From a checkpoint of a small image flow-matching model.
Model: arch uvit, activation swiglu.
Data: trained on single printed letters, digits and signs in grey, bent and noisy, 197500 training examples, 13.1 epochs.
Rows from block 3 of a small image flow-matching model, named by matrix and row number. Rows with one number belong to one neuron. Each number is 128 + 32 x the weight over its row's rms, rounded and kept within 0 to 255. All counts start at 0. Numbers have three digits each.
After each neuron's rows are labels from the 100 images, of 14848 (inputs lightly noised), where the neuron reaches its largest size: "responds to" is what is common among them. Only what is clearly more common there than usual is listed. The data: single printed letters, digits and signs in grey, bent and noisy. In brackets: how many of the 100.
# gate: MLP gate (model.blocks.3.mlp.gate.weight, 672x256), inputs 172-255
# fc1: MLP up (model.blocks.3.mlp.fc1.weight, 672x256), inputs 172-255
# fc2: MLP down (model.blocks.3.mlp.fc2.weight, 256x672, transposed), outputs 172-255

gate.128:060125165086134121111094059186087061125141125118145126117135114118118076133164091101118142077101192152180105170129128161107178117119096148183139161138044096110180142175083113101121146085129130156144177088103162103162169125087107051154156109108169105129
fc1.128:136142169164139144131123188118166110085201139119123150110129155107108105107097152149203164085115142088129124175133110187140162132126137093144120109122109157169129097100115125170185191096139087108193123144086154154103104108138173099070148135152130187123
fc2.128:022096146152203124138032142114117183102093133188158116128138136173119089129089165124079114167126104167173118154069085124118087091141154097141066061141124086147111131129083117156164115159098138141112165124191152146108147121106176098135126107088166225071
responds to: sans-serif (96)

gate.668:161169157087142078114140099133174122093100105142158148121099121134102098112102156090203139183133175159135066123126150166184089122138149140119118162130127139127137172201104163171160137102110111112156145108169116223118144130134107101140126163159167151091
fc1.668:110128107120143143067105113159057135151103117122059141151119167116135111141155120131148121123133142202123177083104093120128140139134113086144124145119170134116156120143105150112138119165132172131123134109131151172115110166077150105119144066123081091137
fc2.668:170085107126099147114084142134138199163113191120147085138135099102188104099144100168141150122097126083104101121096057169122056095122206110062147072141088137107135094089144105137105102082064146165093124169131145104161135103119168137089111159131127070118
responds to: the character # (41)

gate.639:100173180141127157174124107114115137103155138164139155152105116143144166144145167065174150120107103093172130170177078141112136121086154151113160088162115078175158130081139092095096178150168152158119162123087096094089152111108187090166095164092113164120
fc1.639:143106185169097178145109144091115130125126130129062154192128057126144110177129139134141156124162113125122114104134118108121109121116143124149162120143069085112139115065090120149132083116217164128119172098135104138086111126119154158108157149102111173153
fc2.639:115097124179142163148089181138157145148100098118149133111091155122083208130199119123161165124204088168071132134093103108087140112159083101092186101126119159159133058117101113171105116133106162129112104157112121145119182202150162070147070162088138086135
responds to: dark on light (88); serif (58)

gate.201:125099151062133143155130105176148076163080109113150078198144115142103145069179119105102164134130224071184107134144177110143184152103148175149162152167090142130148126126134098147148141109196151172191099100139077076120085108152153117112069119124164121127
fc1.201:140150125165149128127151146153138150142140162105050115093179098153111111178126071146139127162158120083111175113142053105114141135144130114145127110150158110124138126115167172099177152149107136145168093144092149098096144119127091134145156129142131086145
fc2.201:155147138089098103105158157138134092148155154113147114128107113072114159097176092222181089093158168065092089120125119154106182140147145108082139167110095140101103101113119139108157113072132083113162200121057138166159077087145171077111056125172056054191
responds to: the character @ (69)

gate.56:140186134152123141133119154141063117116133135139082157103124077119121042096155149108148125164105158074090153125093142137095118051123112132126142101128123052107106112124153142158088211115125131156128099125165059139092143157169120063123093154138130156091
fc1.56:122081138111147155123129096115172108138093120170124153176118223111146174105124119143119125116088114142108055145127165099155111190134104130175077145146149150141139132160161148112179095151066106088078109125148078146172178088082125157140148093122093141116
fc2.56:158131156130187127127142061140093199114097146172069168135091133130141104102110110144103145137067171149154133144147068122120150086094178174151154105110160132100098130104089104122118120173103098083160196152138139176119080076073154154078124094123116082177
responds to: serif (54)

gate.324:134135096081156130132139120185163157142165080104106120124120056142180136126144090187047084145130111133082150072151147093096139125153071142120148163145139170116143082090142117106101086131110144117132129145074143105068115110145129130142177155129137140164
fc1.324:113150164159100134137123124068094119133091183154114137123115173123078137102118187073188149135115143106176104180085109162143144140066190103111124061106114091160139179175115152183162196147176084102119104101187108148177148126109130149099080128116152110083
fc2.324:139107081115130139087142155195123103142143121116110153131143144109179145102143086165129209097135071183130137075097156136127086112136059155141162149147105116116145080092129153115121117155099153115181112156078130108092087130143139127165195141104153152138
responds to: the character - (29)

gate.279:182129114118104124161143115083139168121194102099132143114143128236132159116091145131104138145191168114160187155124210157131148062137186138131158129178147088120099146135078116163118159134150063163148120150152099207127146148123122138109097150161127112102
fc1.279:118156128133120113214125109099101127097168087158105070108132161104154062050184112185118149133137091134133141125121085132133167139064157109127104114145126190128148123085141142132156153142066157138146180103122160098134124148109103128123127140068098122135
fc2.279:205112117135093153121145134126098172120164102134091140073090120136062126168159128057098128125093123170082123094125140208140205142148130114113120094148115103078189112146082158130131113146148138113128103095126149183085148218170111116103104211121121142149
responds to: capital (69)

gate.214:113163179188069154148116185070166127153122124112149103102120118115142158084151132156133086215083149094103078090110181136126140151153144175137128065178070120134104105112095158147161107065145070089109154157133046127079089099081162116099083124136125134119
fc1.214:109134158209090148175154147158133160186112142164154145148082118084112114125141122072171139151111160136127082131120138154098145138145130128082106100153103121150107099151146118163173154176117133117213111168162140091124157132123141132106077063184155165113
fc2.214:155141185113096147092118090085128171105157111153148070144168109132121098106128112175138116110112095105183139212148114141168192111191163142098169129132110103106125203130128098128114149098083129179138112162200123147132098075120150228091179162105086088184
responds to: dark on light (72); the character @ (36); the character % (27)

gate.377:128143094134180143134114092129109133160133198163123165159078167173127156166116160095145080093133121145146138166074145116082089093122156087170111158136157092159192106189101136124154140118099081111118115068165105091098137173084151127137082128111124117138
fc1.377:152154149142121155137117115139094133131096176136062166112102137124092122142110125091141102159143109198105160088145030087145103128113121147174046063159103122109093127141144133135129141134173170164152129098152125157079138150143171122133112122076077076178
fc2.377:104142042144126134133134112119153159144161118057097200105137094121104165130160099102084155113164127156141137119123184098101222142153089158162091176097186120141126113110093133157125095125140164071131080128138152069091107202192197100142079153157136133114
responds to: the character * (50)

gate.638:158138121159099105132163115159112081156171103134108141109138107143132152161131110115112123123124106142113149173036107117151124082076130123110120091132143191053178139171202145095081121104132139171139092099162164091110135195143150096167174155122135071098
fc1.638:109081104115141169107153149120144145126089134170198065112191116114144083136105151144106151159118188081134105128166174106118153189107132175104121211129103147124072122153135174155170116154159082111125130185141140134129164099131081139155086139225113160092
fc2.638:136128154115123154048121106151062130120092122209118125118135068171128103135071129121156105102097146211117103142112113080067117049127131104111082134161163151125182138119163109089145105106096157210104097122148140126163127129125109122146169106132085119149
responds to: the character * (51); the character - (43)

gate.664:092148164116134102128179105165104189198144119191145145159142082098134145117161146084202143116054115061166143163127114134042190145125152166076130084202106079192097146122082164131119163177182124169141138165131098120127138086155156120114103117141143107127
fc1.664:098204153171181107134090116122109142179164143124142168134080181130087063129090127143114113124081125107091154149139099108131096094138197128149168152162155132099104120157046110080165117146060079180146116170131129144103106171140131170119159102188129121132
fc2.664:112114067050121150167127138106164152142150101141145143110178089104211115116114152132157128105136103101186073125157121118135091163118078098168129136184147148132090153134228100121126142087147178117120097137094169065104104101106098088172138138086168084107
responds to: the character $ (25)

gate.142:107112122137137135120147086149102184128133119137210153099137137142165122157128137118139139105198105133128125143124139107103179096115142099133162112117158126115141075164105196135220122144126066068144182085077083118166151146116098151111053126147106148094
fc1.142:166056145114170073123124123171108131160092110056099127161123123177127108123139078121085158168153066125109117120096109124105068198134064157138073117107130145148121157172084141092185106137055148127099099115148115104117153157150098137160158136132046080159
fc2.142:076111184106178135139107127186183137116122086130078083175103139135112110177094131118189139076137136072074121165158172150183087089115146152162099094086101112187174111135113147148129115134142107102117082209122096106145129144080116134130178037090161153100
responds to: bold (75)

gate.54:108117122090106104136168091100068099142144116110166147211126130119096095101157126112106154141107062148143129146181123097090123170109115096163117150112126095122157129140137180107120136188124180144162164125117105085150153134115101150144139124085158168096
fc1.54:158080135121151100126093178113145151136152146147204126102143138140147171133067111133135152140126139135162163140150119213122123120154139108143104118057133124084146157170115113095145106126122107112096035090179134127109173073099162083148142131117106128164
fc2.54:139135135116129125095097123179110147097095090137109112099139048117100099160152202082093150056199150105129084130149162135170138072125162143118156105110131102157155064072101113131073111184116115099086112162159177143092134179097089149123116102109073129107
responds to: serif (61)

gate.393:141149115204178134129107072095090109155127163109074052155170095148070114153139133133130123139132086152192084123070171109122087105113141120112102151137142136102144132152135144129169108168129143151151138053128207088153135147091070143119113137175115157094
fc1.393:092112088145127131107126133130174145137099099110143039150110127143108160174125143114131101159136069128231102116152100131110169138171072119119136135182122089132127182109187145109104131138132131172111207093175129072094161125189132149242117140191114146124
fc2.393:137142134139178162054140151129135100124111000113181119127113105150110097144134116137158091141207115104093149102150092099102198110156118117167090150161154189067148154135190136117163150108112171152119115095102121140134179124141129212097135178107189171086
responds to: serif (61)

gate.314:101147163175114095090118120109106071207152121131073096156116113147122172079101150137161130121099159128144118156116107117114104077107133101178059103132174140076157119116170149154119101121105103113091081125171137139122108087080063073090093129151127168147
fc1.314:143143146180163072152134088115171137142143135123092092111133141143195122093093190164174121124116198171105101104090124145179100063142102095197123119123169170065158105187103188177115126160179117157166202158112099156111164092169075098125110110189114136055
fc2.314:165160129209108133126148155130108087108133118073088135092153119138050157161115132148133109184113127181112152143105132121177131176153044112110100160140172158139145130187146134140177099152142151118136108143107176095150169184102119155091146110147165141055
responds to: serif (58)

gate.405:050145131139141128118127076095123154160089127130161120148134110111177149056068150082096124099163153080141167096124175154103151082112171154139159129129139139129100151150181149115129142116069086149147171133171131141141154114224121151139159123108110112095
fc1.405:158096125132148137086068167127116114138201157149090129169170134137094141181165141147128102192097057126125087129114091084143093203156163130147146138098085115124105118082106069134165121138123165165152139149161105106133090098122172153127098074127155102141
fc2.405:089137137101111140153120106219117158140089139104106080090118145109131064136094180174088126149154216128140112141125131090123132073102080117133116162124220109163147090109105116181136142169140146143105158112137130130138169161071140143161125169110158112106
responds to: digit (34); the character Z (33)

gate.331:142098073173148150150115124117109173132103128169103136150120091176054157082112123089171143121130156139120127073111100087104105138100125154108107098182095071179082169126054164149139168181158158084097130132137136138116182086098115125102125111127103129064
fc1.331:094118148087136124128118113121149104140153093114164109142127140064197123142156114137059145144190127129119150128163150128121157140122137105146143131129120147059151088176148127123098119075169140166126162147103121209137116108165122166095145110115137139171
fc2.331:243181151091091151118075162103092156187171117162175102073091131139132095133155158123161117111084161140137075139130112089103103117132170142131132121141137121150138105148083132146107171066142092155124163140121114123095055153136142094114102206161104135134
responds to: serif (59)

gate.177:102130177084139158112145110128119092128135139065166143183188116143074139114092131141127160043132156127166083101147135133143127128151088138167135155096112119139157159118190087131149120075176167152145116002137120098130170135204138149070097117153141130086
fc1.177:091110132082161147169114082099078131078107098106167146178153137188074123045090158068140180106100127118160119116116130114116112138126105156152166145192200153167122143180075151129133153097095141183119151121175119143120131104169152110132144182170107123014
fc2.177:116131093176175157125106098107066111120077151076120138117166138214149081130170125113141150135139068126155120128124124155115101111105114123131088080158094173087154112134123116078149082148108183157133103123160146144185163120135099149135101140068155158150
responds to: the character @ (29)

gate.266:099116087138157097115142104100117134102115152162135143150159103053116153141161114096138142121121121146060112199140127165144108113079159121111129081107181149134131163162181164101111124097118143089104123109203182106088123144140178117165080114100128071131
fc1.266:069107145123130161177130096179170090135197122118103163107144071138161104092090110200043121093101125144144124155148172103165116119149125164135144074098136129129140087121110118157114158156160134200106103125088163161178129144120061126131175165133158143139
fc2.266:201122139145124080094106131100143082107125124147116115107110153155069173114199090108179122146130095134139126150166107153171187132136178156093136133131050121108153162137138118107086120131113119075125138200142158125177097119160148168109082085147119123140
responds to: the character + (35); the character * (27)

gate.118:140113169141108167141137133102088127107132193135139095139105147125087156147115122105166122111123216130128090149117140152098140130151149104138100111104158167151127132157147129107133108111137118121108123162066111120140121106103117139122054166146152133098
fc1.118:131157168142090152125079119164120173130130142115161110170113075077142031102126124085167151115123083076141097106128134163144139104115129165093195184135124115150136162070088108104160159144104134115121157120106207132101150139141155152150144078118117156123
fc2.118:137124136159147137114175096156140163153094116154059135097159165091170122118087153132134118096140108166153145115158090117176154114116187133184093094129062149124064111127130151068122123154163110058122097092073128137112131128189141186094175075153143093127
responds to: sans-serif (91)

gate.354:121078110128139097073083154124156170089095117112094108107109140179135138142107161158111088143148117173103084155160110091212113173141142105123101164141150088147153191151195110117136146149090194119117147138178087195141138084124122118121113111133139127120
fc1.354:133107054135130095131096139069113187124092127101211174210082134146119120115101132119101138171115135178117125148160153155124164211141137167152106124126126123111041193151160140130138095111117128129160116143212058122100086107111118101108135142165199255135
fc2.354:102181151195122094192169147173081112151177143087112120055133122075100094159142161117124163071136168127084108114143169146124122098102112114155156096107104118141144045126096139113138154099162098123132158086044192139075096137102130151183089111102120112128
responds to: small letter (68)

gate.395:129161203130155182152131117145142127125138130139052119135152091086074146111148092144100124115163144092197107158000073064139166081100210099087163111174184151134147093166107117163142146204141144127175186120116156100144111192156143169127099124157125082157
fc1.395:125116167020139128148171129161116159155147100128091074170174121199119167149155136114143120096105103142110140122066111089156121108131063150105213168185148114142168115140156090067079096113139141191139189150109108161125140135126150131159162119145090121164
fc2.395:167111106224065065134149120089109080138097128092144080112090151102090123166148150147078144149139171113116068079139248129194107149107150106106127145120099146145131048134119119127076130103144101121130137147120196123078133124178106146122092104072076107097
responds to: the character - (25)

gate.203:116081150129151138174136138148119114120132139066148148142105136154089077111132092136087123138099134130142161126088160136158140141146144135124168115098156171094109136106153108158083199129111087156171098138123071153172096177129134115092138162057191111162
fc1.203:147125143130167211075095127098176174141181141108114161174115143165130123117106152121148142116144077132134144141107112147117111147162125100102096087097100174178111141142136108149108143098161091089139070108117110102078131116148079156103161099123083172083
fc2.203:117137089109125080158085130155095107120180148158105118120186116060134150119126156127166125081111118184169132153165095110178084125123139143175158167193145083125067127127083094155152171158164114130135175116113121116152105136143153133073117137172128075149
responds to: the character @ (34)

gate.401:101114150139163123129107124143100123105094117132119118172110099140070064090193147081100133169164121114158102155101211105125130103078160156160160077148161145123132151115135139128137158093127083199128142138121133157092120156065177105150141171136140088165
fc1.401:097166080222111115107132099098097133115111110130057159130128142136130162124087164079143148097101125147094134168133076115129118097168147062099081174162150110120121155132110085095172111180135172126075110156160113127148107102146137169143117102164112117109
fc2.401:124169143162112117079172113115089133114118122159117108123167101091119164073120142096138120172154131114101113106172116088146121140178146132109197155174110136056148117147135089110146168157157052092124129121124159159193139161176132147122139122128100110101
responds to: the character @ (36)

gate.311:194117172200103135137137121115102099103175171174185090124131058148092143185114151090135107086131183120121051125138133136179106113154129151143096101151132047197168090165133134102126095052179148147093156093140133147103152116156186062116118159139092091110
fc1.311:170147101181127125140154075173058132153099176136124179153079111135142163153085130077153153160118088180108093114135087089147119123084120131125101091126136141109122142112129135133098153148169095113149142131122097122114105109113124129106106128099123136086
fc2.311:112134103096125078169091139115145144162166128117123119116077148129110135146143079122093112137141129105092116156169192134091091145129088116071118108082107104137158146084119093178145111088085118134130083160167063151137144137135127123166140119105150089147
responds to: the character * (32)

gate.231:098118124112097144095186128109158150124153062096140093081152137155138104136105150071119181067099174137127186146144160136120148081126077116139131111122108166089110133122131180131111121102159129135112185110070143147162152096133161091104104094156134128126
fc1.231:184131127092136138156152197130091120128186149105126123174183165140109133101120163177116100114149137167134119116124140128117138140174131128134119128069128162157201114082057100136167192193138114062138152138103160122137113133077210101114113157121117106229
fc2.231:067181115197086139089165100138131114138099125165107155044136110103046135104148119165093136071080109144111159096124156139153185105120110112166174105112151137069126115183092150153131126168173076049129105106171135100081156214119134112127116180152125091142
responds to: bold (74); dark on light (65)

gate.97:087173095128128117088124191104143123117103133080109127135137132069109106111174085099165173128103082128144100131114057125148109170081140098180063104169096117087157145116140156158186105129171194171137070093118188138096192091119044102080101157117149134104
fc1.97:218093130137144152153139123163182160142164125182138053067100174143159087157112110147065117073139093092164157115109093067075183120087140125107107187162101097083119136109149091139126106143166158165134102097077108069150108116123114136171175172138163071212
fc2.97:140100118190125124121077120076113167156131113135199159159084074119030053074181081143199117132117102155183125168109154151120114124188119182080152061114144103113121145112122160127132157083096123187190173139165137137141108134096139124140140163080165159127
responds to: capital (65)

gate.295:105158182126133132104148125142126146149138026073074122114197105094117096149205073145082141166147171115119112064077089092162179109084191120111122133174051192174188123084190124114119132177166146112167121132163144088132093192138118147113113101139062055095
fc1.295:146113069094136142143112116133122157135107035144141102159128111148118174145148127148113096121087092167099174129160162136130123147164112160186135166086141148108200150131161143137081142152106136141119102110146172077088126143113126173122096138124151106079
fc2.295:129060158128121132153136142072087158091167153110153134117120140143113096109135112097098097186120130114168099164119100155115133212161130142129169169133153129143119160148142124163169199134101091125202128128164119119125129150101182116165130115180143119111
responds to: capital (60)

gate.600:172133094142153112070110124099156167161096175124104180147110139140096126143150145123089158158163075147169086166082158075105127109171134104128125146115212138110102198175167126148067082167094097126186095148153140152115127143176117101167128136192113127137
fc1.600:088154175148147101135100113125154123097161107143141071120148093155096143138106135149121076124075148137165059154114075131117168138133145087072157132118114159170147076126180061150136121150152082108115140106138163103085071135162143101164148196170147100150
fc2.600:156148134137176118147164114092043088151121161110166147164083115088135122069136120166199129111107116084110148095156103156180122126156119128097069140149060110148185159109166173193175140109131107132155125075121137074130130108128175114155088088102131136108
responds to: small letter (68)

gate.649:143198147166110121171139123070140134086117088138110166162133084081171124094120117149134064087157116138143171096139159135119143097127132057162178158165137148123169076135150158090129082130126107108157158116125152103086119144121153077139138140105079065180
fc1.649:135106177097106123172125099126086120112174156019155107143125125145062051178127064122113153115134117110172092126143177129149170146125125111131185146109166139120146143110146094149130134067138156141188137175162135180142139145126045100105211145125150114170
fc2.649:057170111109126119148139191176144122173131070227135156076104182127148196112136136091191137097101088134144156196116053110163080120129029147156140104106095166088120096099058090061129150104126157100126177095101150142097112140114162148147106143165150130099
responds to: bold (76)

gate.146:149158143119192133135160049124138076126158077112148145139140144085128104112122106062109210093137096188153152179073107177094147094123078179127134105103118172107152156133134126117041129098197112097123170131146171072140138168167130088125124167186122102085
fc1.146:114112055120046100149128168122127152119103096109192122112148170198105132099119178150117090163174100111206156126135146102130127155129120123094086117130102126098105100170195076112130109130128092169131074098103105122086104120192149161151163155099124114111
fc2.146:107080087129090126066123109116118183144113129133146119120167137175120183133068132124131178158138120070102200092123153117129090192153110165110202184093171122133117121145195178111111163127143152160177126178140148115136118117086126095179166151127133060152
responds to: the character - (30)

gate.621:195150095132137173172144106057102167133107093129107209167126105149123142066131113111127106077154079154131119101130153127114168122125104102131116097107146104138114124096086098141146166164132099145102133094114143080149113151118120214107098105103125153139
fc1.621:122126146125159139087121131120142086134089064093151108194089127165159121136140157098154148132125134172114152136109138112116139140142125146183121091165165147249186173134128188109153076129144151105104149092115085166113134116140094155139080141057104184119
fc2.621:098099127147137142174141131110101077127125079092144151146118096115140143154149137145174098125196070091109152102133095136158098158085078196150057163188085188181118136067164153142116171166113180160103140082077157094170175128156106129084094076139140199110
responds to: serif (74)

gate.71:073158160138149144135135097058129106123100116121103201144169101135085092115109184090131144188131183132100098096121111113114113120120085070136163135171118139174157133178099119134152099170165112116084087108207054143169128155137133149181052148108087148059
fc1.71:127113092160121132121157171128130063131057106144122130123087141163143142211072131091142114161156133130116176103112134122109119142185201181099097166116137088149150151165113124150119118057171135194164158076149096099160198109155119126174131130131128123123
fc2.71:133157118116082098154115179145127125085157173166108139133099123077120177132079170147158157076128109089074100143136122120160102092134119118126177108094134110167102104125106155142095094111139093131102123114122129074132152112107147111155114137107086090178
responds to: digit (31)

gate.463:137153133127138121162110121094133148150076107108139095147099200125086126115139144160121049149187178096133124137132147182119119143146133126181174118133137163172191185120096108146126173101050162120141155135103183141139142069092109120109120098144156152144
fc1.463:116124153126150107085153156154150152137120128105112186140098166126116188113105109211080110141133108124144134103127137095150097122134097084142158094125085138099082111107127142117121143135123122120129107161103134115145120156125100142146187166106126129111
fc2.463:106171105127126141127107110130120056129148106151151119176163123174094168065154119059156111141161121140116126157086118111132162168089100134043098143108189102144183166142146113169152120116098093103128138130141104126125128165077188026110045189157126132105
responds to: sans-serif (94)

gate.290:175084167142137121069126150102121150186154165178131091161149128171117144107152105155092108101076094152182128144129182142131120109070186131123106094085096039161134120123139063179155165157092107158123121135161157153188114144052127082121133105170136106153
fc1.290:100095144125132137096140148133131180177106201120146116140135112114134138126171160121153137072116089180205098134145108151079122129109152125133119108117102151086151147210130156160099154168149084170106216081090104127143198108130134090125102096125128153125
fc2.290:187147105159159094169140173097119131095089151114133117136145093134165179124098151096162201146145153149114053078097084139154103165144132119123194164088178158149133114104063081109121123180139115088110183177109133184124108144162097129165139149109121162116
responds to: dark on light (100); capital (63)

gate.2:126110109128106113133114168116131141118091120133059092112177121086139129098150193150153149141177092095102107100114135128081105123157128124158151140137184053168157199195147131176082167086147129135176112118196085136154173156155108113107131100116093118130
fc1.2:202116188150090202186123165118167186087181139139153123132152106131177166172062116127134134104123106096090155097164101104126161134111096193119127082143127076143114194166120127183138168142168076176189130062071108102115127144144103155105146113157126114074
fc2.2:185124164111079127137102148144093110159151112126141138104110116094156126115136142198109061196127129123085119131136106174021080136116112157160089057122065113176141118141149111203151137109087197143125139094104117104160118124142159163113133154155125164041
responds to: dark on light (92)

gate.636:136135160121185123142147149102098113154091104163211137139116093090089118092114110080076172064130217086138178116140161115126161099136120139122149141119158152122155139171088113196161122142103114094145114092117126152138168094118103134172126112162151144151
fc1.636:117118093156138100182099205134152132143174136157149146065106108129145079121168105178154134142122136130092095153141122151124127097137106165160157127088091152118154083092110129060126130162125140134127145152102065093131140125052153090151138092163164199139
fc2.636:087176129118116100168134073142141127196178146156124148092168147107068173147103144138108061144107178115104125162147127092074104129106114093120139132168143113153119132100107093113118165169156092056120105113120155120119064139076132150117191094181153102101
responds to: digit (35)

gate.611:100109175151127123203148120049134104089104118112102151140148138142061100096137150157120139139100176133097136170124112098167083119121149101198150064114094139136157110131126090106135174147150087167155100130152130141141069126143149100111126152119133166126
fc1.611:129109129109149119123128106112126112094072077050174149078118090118110155107105136150080137146156095102084167098085154099170134130100121152199137143100144182107108113114161135097138115141142099153104119094138111108144123119160161160152154157108090191116
fc2.611:139099149158135102109131155150129150149082071085127115144110126147051070176165077097134138176088134116095105160169140115082110081127119167131119090124147137106131043159102179135157104102125165211108162122111125110146132150132136087054096145155162168096
responds to: digit (32)

gate.187:162098095136130131146167102074137121145140220170162137169119092106126154116155155187063105165097135126156133144099111163131180136103152108116121075090155119065072103128111137113098134184127110115118144143115140084168134170148124151145128096103131152165
fc1.187:145112176111137176075116178145198110150145104105102171162166103161133147114193124118129118169108156065136167141139110146135131144121101123102106136108094121136109146155122092156108169092196160104142136137114129181128089101112087114129156076124120170163
fc2.187:126107106150157154110104134151074115155149109131104135166180085152082090108119143159128100120144085171098098149107140138042091081179111144151097099071133177115128126090173172117179127134180162073160092115131167082133128121116137106094139097172157049029
responds to: bold (76); digit (33)

gate.513:089139132148127116174115051075062132080111186160084116179124123135083165130173121069059116117108130101192111162082116136120150099068165118134100103142152060113103151150127081171101113108102127137134126155130069117136116111128115147142109132140152095106
fc1.513:172149161127091114098113154132154061150176095121104107107159103133113097102102120134111105084151143141160116148102174220101138146101129095107132130100113138133203118135123094097104171063179161144137203138102130117187077159141143085168127094109131083090
fc2.513:139141068162135084114095116163162062122185157078140099103124094147074152059116120134130162110139136093095123073104158134133178121063111151171130099202157104210163097107139181140087144127192137107108126104110150104081157119131134082096087084210111125141
responds to: digit (34)

gate.286:092123098087156108145122129088155144160100084186108127151159133098135112063123107143075183128151116169184123089087147108146118086020205085113121117139062138146131108132082164144094134128130141096121134125100130144138137186125119067115104095143146075121
fc1.286:177087151153112128132161103179098114200131120188132163124140097179101203138135122086094087137118138212137134136088084115090075084105108150143099132107154158117161091143125118134137092106130140067061158098103123078102123117146115100198073120090097135087
fc2.286:140128133180134070149159148160187098096141153144148110082103115142162079131087071172125146190116161110149175024096165103125165152076169088097107124102167145149140153142124080196159147150138142149112144170096113080124162081131146087166134116142103114150
responds to: sans-serif (89)

gate.648:107143088079133120128166143123115137103156122089085171177134166117136111098110155181158098138151183150195125163087106124150158100146109089095188078101115089083110098117163120123185142195112120151126198125084172162120103137143107096084148146079116105186
fc1.648:131152138122124113097078158104110078141096124113130151122108112112114065143207078125049121151111158200149086105081080079134107093114150122084116048065161167144192094111106122120103163116145124144133099133142121168186139205113114077088143170132150151148
fc2.648:108105155137127126143149132107121142076131087132112126167119127151151145129111135163135138129112119129079165139149063121192103130091125198151124149148036109159160120123135105106092088107147091118094159118172146116063110069125144171068127045105113100073
responds to: bold (84); dark on light (72)

gate.669:137144117134175159167087180125119180109153154162136110070163140144104131184076130097142126134088124128182107187146090201129026132099172170114093146117062134109189086127085122180157131143197140103135163151158138094158119109092178129129129064163151147133
fc1.669:114143134141123152107167128180185110128131105077117118121088087135090112165175076127077137120103113156142085104123126098123165125102126158106200143128123084108162073147149155171180061136112143198146134146097142133084186110122079173100181074122085106198
fc2.669:085171103115153139100136154093134143112093182107118144145167093133180134131114147144107130081103076162212078110193109132117108125135193091134080130096086128157128171080123112128119177163113114080124174162168096193154116185137126099181126117109117119127
responds to: capital (63)

gate.48:078119170143169148126192080164113164146129143110124063133122134101123094131176092064151196069125217125128117149135097120123180132141119164098102142143106128074116091166154136145173101167154178170162107107142119130140133121099079076125117121116137106136
fc1.48:138100095135128157147098102138174128155099090069118096118172125126111102098081102142074144107152134047172161133125136085132098076123114128093131111182140118141126156161139092106108130147104160200137116135128153102098163180137119126180157097166069084156
fc2.48:212087111119090143148124155053086068113125140069111166089116112094115197105134085156157153099062061142096100093164187140123145121143058165133165171126146103070136143156169155105106067090151155141096150105158142143159091122178097173080110138100103120171
responds to: the character @ (28)

gate.426:102120116140149120097160140129156082138159125148108171104085136146162135137153158151089085067105106143163176182044122167126110049130151170131109111151138172121081121131103067159118110186103075166104122137062125150167076187159079142084158124174132073112
fc1.426:131132127095053151155077168152134150185125124142122108127132117145079118101160105134128149054117104075164131124119088147170124132078088123126104123155141121122132155079170073127174129128099168146134177097118104121151155208126142120093184127135112118129
fc2.426:039178118164139122128076165101145160091153134077138107161098163172136083131121124147139136152141143168135056099122124162137067127112145134106178103154086157141143040104139145115094121127162113142137196083164121172169172130129104070091146144117134127044
responds to: bold (82)